From a checkpoint of a small spectrogram enhancement model: activation gelu, adamw at rate 0.0015.
Rows from block 3, named by matrix and row number. Rows with one number belong to one channel. Each number is 128 + 24 x the weight over its row's rms, rounded and kept within 0 to 255. All counts start at 0. Numbers have three digits each. After the name is the row's rms in percent of the matrix's.
# convs0: first 3x3 conv (model.mid.1.convs.0.weight, 256x256x3x3), inputs 132-137, a 3x3 kernel for each
# convs1: second 3x3 conv (model.mid.1.convs.1.weight, 256x256x3x3, transposed), outputs 132-137, a 3x3 kernel for each
convs0.101 099:144131143130122119123141149115137143154163129157161112121118113111116161135108108112106115147136111135118129112092128119138129151150156099108106106127131124125107
convs1.101 100:145116112155125114128111105137107109126121120143142121120114119129129134113117110147112117172124135140170187097098171141103160112134159113114103106105094156136134
convs0.102 084:120133136123140118150153139107094099155175160147162132144108121108111112133116136107104115154125102090119141148141139137109157131113131115107116105134131109143145
convs1.102 075:113105105129112108132094103115104094120113118144120125104093090127110122125120113154140183200123118204109121102117110122109121101071123094097111102127119157181159
convs0.103 102:136132118130148147112127162150085071168151123122116083124138143102129125109146160106132177121144199056113152156169136138112118101107099153143134143138132118136118
convs1.103 105:125133140122132118125134109146151133155152132146136107113107096129120109127116098104169173100169146141188168119114068110093074126109101104117141099117140089132160
convs0.104 104:146102108135126144149145185131070043128119129162141127142116090096131130114140148117113141191162149078088195103179146115124120113106115122116108091100156096126134
convs1.104 098:119113108132123102106112112132115098126119120121119124115099090139132123129111100083185148150168099143185155155162111154125109155134101085107142077115132133164165
convs0.105 108:118129115129145140139149151109101114140129123161131120130107127133127111132130124128134117125122134120114122129140105122109120099106143144124144124110117139121103
convs1.105 145:092089100088092089083089081117115129130137136131136123095097100110107103104104088103123122092131138109130149146127101133115092126122110116127139114125148107120144
convs0.106 105:101110122118148137131139152082062097121141139095094101129105110125116117119100132097110102161133145095175160150145102116093128102078095123092099116142139117111124
convs1.106 108:112116127129119112118091115094112104095099102127111134108106100118111110121120121114134179137132151150094114119167130122150133105125137117107122117111120149150144
convs0.107 098:146126144115108127155128140139155118154150141131155125128168129121126110133109084155158156153144135165087120100121173114128132141098107118128101125132114099088101
convs1.107 093:123109120130108121134119111133110139152138149129131123107109131125127137102112128155144103114113112113152138165102156152117158093102148116127105117125103163150131
convs0.108 111:163113110094103140104118166166163146131139122115146148112143131155157148144128108134114152103105135162095116073136183128137094122130107103123131112130110089083085
convs1.108 104:123123122109114108103107111126113130125126114114135118109113119135120110124123114128173094076146143129162144181093108112126148137184182129152124127126109139125122
convs0.109 094:144152155125115118115111129158150153093093102132098093107096081130124119097078083168165161116108102062086076087089100143141128100109076138136135081091082115117114
convs1.109 103:168171169118127126120121122159164154132134136121129134137150153110117119135134136181167133123136127093098115101103100143149127117121108136148145125120126107099107
convs0.110 106:161118119134107133109126161133141108131129118123143156119165148118136157151119096087117140106108094168094114072110187137167106139125090100117109101120115083102104
convs1.110 102:132122126111110103111128128137110120129131126128147133104100114133123115117109099173165128130126132104157194169055123153123156093142122116152127124122114152142139
convs0.111 096:108095136124117122154148117109122132103144147128177178167155133140123161120124140134135122144167176116108130170111149141097144158131122138119097153142116146131128
convs1.111 094:108106112107107128091089130105118122113126149102124156100109123117120136099115127147118145132099118144079142122117130128105090092071097110099090119116097150153131
convs0.112 106:105143147161123107135125134106105128137158145147148132128108119129124095109086098130097125168129124108147144167087115120122184098118173114096091124126124117124136
convs1.112 103:128115124147136126168132121113119128105114120149115117118125128117114124141124130132098158169119119161160083117140188150119141135075108100103099124124122129156145
convs0.113 106:111109124149147146116090077127128118122139135130154122111111125076093098108146127144096148152103153082098120200140095118112081094086101132116123126141129100131125
convs1.113 118:135132137140131120149138117142137132152137115138116109119106097138136125130116133102147172105099071149163062128164166119122153107071127107112118112130125108129121
convs0.114 098:168106121108115135081106126151150167125135129121159140114129114135163184127128123122126144097111116141110124093133174146134096158152134101124137096117113103100096
convs1.114 093:139125114138139120104108103142115129133129124121141113112112118122123119122123099128156101132144134128165188126085144110109146115188191124151118112109097150128124
convs0.115 097:152127118154137155097115162137121120103075095118115126114128135113121117093112102110139130086087097085103105082076095108130130089119085130124120106117111097077055
convs1.115 103:136145157099113109104112114145151137135147138119129129114120131114124123109109093159169133117135109100122146096086079163156126150156138167162160116115121099103103
convs0.116 093:144131141120125123099099117137133112132139112147123129118110126127100085104074080145141103126101115116115085099117107142123144158129100107114116132117116119107122
convs1.116 091:122146158117122121117099116131151146128141130097082103123139122133155151103089102097163182102127124171158119139166128134149114110103085123114117129124134111127107
convs0.117 094:154126121138132138149136155134175124156169141155152126119121096121107142129100101113106114132123132128115141101114159099117124147123148089107102096131121084097073
convs1.117 093:128114118149127123122107095128106113139122124143135121122102111148137138103100105140146129152125130140183144125108145148101148120117164123128107101109100171157149
convs0.118 107:150095101118128157132130165123049063121113126121101089142110080125132122111122125110130127172163157098148190109179126117120106105102095118105109120119143107112111
convs1.118 105:109121121119121111097097111109121103102107109118125140109112100119119112126129116069186149103157121108109137147187068139165093117151109106101142107114132132145148
convs0.119 103:134123161140134148174163167073064072109120107150162155135138152122119119120115106153140149132114121148127143126148142122138141102101122125123140127126132128153135
convs1.119 102:128130128109109091150140117113109106109109105148142134093099108135124114147128130151154137115116112151161113158119125142155166050054052113115120133134120135143133
convs0.120 096:123127158143132154154156166091081075138154145163167130154135133100100089112104105134096138177127111130113159130130137102130139099097144117106099115124134088140130
convs1.120 093:122114118135109102158135106111101106106110104155125104100100106129111118130104103132141151170131116164202115133114143156124153099086102092098107126131123146167158
convs0.121 098:120124106124150140112111104146085099143152117128107052106110140110148132117130149098143172093123141068152140173161114107094117089095094143117134153151137137132145
convs1.121 101:119133161112128132126140135136157143137147139126129112128124118116117109128130125083139171086144152128159159117122064119120084134128109114119137107111134097110133
convs0.122 086:137120109152127116075070099165173171135122095124125105129113104148128105135103089130140141075058070120099088115120126126131122119123092133123132107113087143137125
convs1.122 081:118127134124129135123108120128128137137131134128119138115118126125130151093091106163162124148170137135119114148120103128089053124102116144136140108104108136124102
convs0.123 106:106100129153139119145112132121100084114131121113133134151106103132143115138117131132142156156101125101151174166128078112094158112062141116097095123115108132113125
convs1.123 105:121124134127125125130106112103134132107124125128098120121124120129121118115110126109145172127116109158110060125146127113111103126088126111109125117123129118151149
convs0.124 096:109109113105106108110105113119124121117125112141139129128110122141140134143135130116083070126105101121121095140129124146143124161147131115120122144148134170157157
convs1.124 102:150145142156140133165148150169166162157146139142125125155154157144145141115110117120114115138104096191162117136153162129128119124109098109108106121125131125151148
convs0.125 102:149108124138127151148126174085033028119118124140130113140108059079108122126129126122094126192164144102107187121168136114121122100105101129113108119128143132127116
convs1.125 100:114115114133122105115109120117108095110100107121121133109096093121109110131123115093170150141149111129130125153158108153137134136122105088100136100116127126139145
convs0.126 091:122136146148131123129087078134131140120144133145100095088079104116094068109084088147130123129129135133134109106113059129118107164198141113119118145134136113105131
convs1.126 102:147170159151173157130129116164168148148158133138131111126136114130143129140131120118189198130161130130144108121158120137148125123121125107100120119121133117126132
convs0.127 107:100107113124143125110087086110136143116146123109114104124076085129111101123085122121125120110089113082074108139134119141115117168095115102116135139125112130121123
convs1.127 102:121132144133119120121096116136156153137139133098083099135137129127130131094085105123156180115104123181111096143149129104098091136116154113106107122117124123132111
convs0.128 085:108108097126121100158158150121108116147154155160164159129128121117116112138126125084101087160154137122135131134146128128147146133130111123125132146142142155168167
convs1.128 075:111096093097097108150156156151145122129134131166169172123122130118114114127125133096114112129111107163149095122154158142170172084067072108104110117126113127148140
convs0.129 106:104110121107116128119143144164160155133142147122118127097118125093104100084096110156175172129149138111140152128131131137143132111129115114114113104129142106120128
convs1.129 138:173174168133137132128132129161158144132137128132131132162165164138147144142140141138133126126129116122156143058074092114127131142155132148143134120116113097097104
convs0.130 094:114099110092110117089123119157148161101101116112132129117135149105116117132133140133126134128122128197180187118102124137140151148160157133141136126146142147147154
convs1.130 097:185177174159155151142139154170155160147141146143135140173164169155160166149169165144132085148126102146135146143145126136134139123145160153158150125128123107103106
convs0.131 093:099117136121118106122113136106110118116137121033040045095111137129127131117136159126164158109131123135156117129134113084086131136134109149137122148141137124121146
convs1.131 090:135127153118138154124143147142143140096128124105129130120122131104107106137140124117099161113149176093147155110146134137141097150149113136124137124115132097100120
convs0.132 106:141118134133108120150153156116106092135117098185165139116144139116137109119155123149134158176140146194143130118124160142174134104132138137130134108098126090118117
convs1.132 108:123119124125115112155130116116087109141117119172154143119102112143124126141118128153156129143143124161186120166100139127122140083067075117136122107127118098135142
convs0.133 088:117128115127103087148146131093085106146151154169156134127104119118117125118117122103123094194199190056132126167125118142148166113122133132118124133139135162184163
convs1.133 081:115101091115110104144150140128141128124131128155155152119129127119113119131130139106098141131124113172196132101148178124136153088060089101100098124136121109148137
convs0.134 087:128157127109108102148153151103106137138140144179162157115110113106107130120116144122120110145180162063142124172111142135128161111131118127130131131130123138158141
convs1.134 082:113095094114109113144133136122138122140144134161155165130124121124110104129119130110059151106103143175168155130153191115112138104080121124116130120126122098124126
convs0.135 110:111123130111124141129154153150123125130126137157145127127092064138127116144142136126136127155127128111184145167145112148151104124132136125116142130140154122153156
convs1.135 125:123135131146156152129123123141165147129146136131127108135145132132132118135133127062108144123167162119158143098149085098123079139156143115093128104095124103114128
convs0.136 104:131121114147133151113104119102094086147137146110102096095102124088087069120129127063089086107097096120103114071081087129133117139135117128129127114118113082052039
convs1.136 101:153169172100114124092097096146149147129143130126133129126136142126138136116115116157153106127134104105110099115100086181156143160166168146140141120114122112108104
convs0.137 098:093086107112115120135128125139135130149153151144134137129138154116112114132129129129135133162170148120100084106104069084086076117123132130130117138131127099092095
convs1.137 121:109100101118102105128118121126113128127116128112095091113100105113097096097084085114144138120139151133170177146143136098099114087094102132152142132149146120143153
convs0.138 100:136106130120103128163148151123136084120117086150161129117148121136141086105114112124110149151110120181113099089112139111151128125096100128124115118111112104126135
convs1.138 093:116112138082092113118108112113102135112113121159151148117115124133121117142113120132152121103134141132171107201125144169140145102076104121136127121133129109137146
convs0.139 103:084126116069123148139146133145149190126159149101114112107108090145122138118071145093158153076145134085130113114101124120079116120103110133123126144134116112120125
convs1.139 100:107112130128133143113091120127150141133145138130142158124121130123112098125120099124093157140134192152102165106139126109108103102114160140123120124113122135129111
convs0.140 092:127112124119114124158165165096106088153167162169174169130138134127117110128134132112114117172181176125104087135142178137166143147124109123129120130131125134151154
convs1.140 078:119106107115095097154156138141123137131125121168169154116112123121114105141126127144116127128111145175210158149111169136137174071074089114118108135132132108129134
convs0.141 084:114128110119119105174161163105094094147158143184172170116116125115105111136145145073093099158179175104099125160164150147136147125132119135132131135138132143168164
convs1.141 074:105095095107095096141152143130117117136133131168174172120108115122119115132124127095106133092097118153185171148160166124129148073069086111122131117129122104130120
convs0.142 102:122105092150138138094072064135128136111123139107076074124108107121115109112108114115147147094083093141152133124106118103114127103114109144138146131141156170158164
convs1.142 106:131143145108121125119120126160172164113125123125131132164175175111112107124125121111122133124140166075105119133146149143156131117128107130116132110095109094092106
convs0.143 105:122117112129144124168146130102067051156159151150175152152122116117121105134136139093108124162143151070099162161191108156132139112052084148125127162141139171167173
convs1.143 099:118122128105092093137119135125151120116111113144136151128127120117107109131133138092163154115120109152089077138176108110136147069066091101093120132135126125140126
convs0.144 111:147157121128125144094090135155177118140098095119130116074136144128132138116106127075069119106124133165131085121119175105147154084092120120157145120121116110133123
convs1.144 116:132112119141136140124110107125105129143136143132123121103091116145129129133126118179131095154156140117158140118089121129107101160173164148155122128132111111131127
convs0.145 113:090086093106097117098097134122074077115099121101090119123090080132102083124117130144107082146111090157130103142145151138146146136135122136129121133125128137112118
convs1.145 134:103106107134137134163167157088092096116119125143146141084086086101104108119127131109110110129118110139131110146136125117111098100092088101099112110109115108110110
convs0.146 107:097127116127112111124126138129133175148182170121113080098097102144123137113080127107159160092149140064136105156114132137098152113106128131122133128115125145135137
convs1.146 104:118109129145133130150124126112124126124124114137126131123134128118117115136124125120052167165121165167135141090152180108119134116103146140115115117104119122136126
convs0.147 089:112125118103118109173169157094087092136147133187179165123118121115099107133143140089115107165181189108125144132167129151140142115118116125123138122133137125169157
convs1.147 076:112107103097096096135148132121120117123130129162172168118116121127123118129120120109130128098104121142183165149159148117139162049069070108115123116126114116146134
convs0.148 092:114113111113112108167158155093108102127145128176174173110124135115097112130126125101102111161175173148130098126111149140147144125135110110129133129134128143162156
convs1.148 079:115101103090091099131143136125117124130130125170170171122115124128113117129121129133107128092090125147179160158133165147136153078059062108117123111122118110138134
convs0.149 089:128121116125111093151136128090076086157170164165181160121108111108106103126131131082103096139171175063096102167150125130135170101100110142130118149143124175177158
convs1.149 079:106108110103104104137138143116140116123124122148155172125125133106111122123126145114119139114106121138121141136172157123130153071038073105096094126124105119136098
convs0.150 089:122124117124114107172160157098108113144157140198184171111123130102102111132136127096104096155167165130137130136136140142150154114137118120125131126128133139162153
convs1.150 078:112100104098095098142144139131122117135133129169171180122119125126115117128119127111112124094100118149163151144151164131137162071062072114120133106121118098121124
convs0.151 086:117109098116106097149154155121131123151160153167170157116123119107101103123120116098097089138142120124124099129140149115136148125124115122128128138132129145151151
convs1.151 074:109098100096098113146152149152147135137139127173173174131129138117109106128124130122116133117106132165157135125131160158169176100076082117115116123127120105134131
convs0.152 098:099085146095111138158173136139107111114101102142149144127139128136110107114107097133140141119128153141099112089141130124139103126141108138128130113126128099140141
convs1.152 097:123116103108108108138153129121113104132132116150164137109112120127125106134115111094165103067152130139213145154172128092162140058118106130117117145130122152151152
convs0.153 099:137128113125108088113110101136116103127132114096093084120125124123107119112092123107085085134116110149137141097099102120117156131140168110105099128130125149132120
convs1.153 099:160146149170160160140138138177166172169160154155147141143148155144150152138141144129102117159119120148118101110113125101104119109116128121127122123126127120122125
convs0.154 102:113117110133110092128110107111097098113110107041045048128138134101116110098104113114171163077109124120141134063076115080080133128136110164152133153150150137128124
convs1.154 094:121123143094107112104121136147147146096120124097123130117122122091110105121131119113103103097117127076115141139129107165151108167151094124121133114106129098098120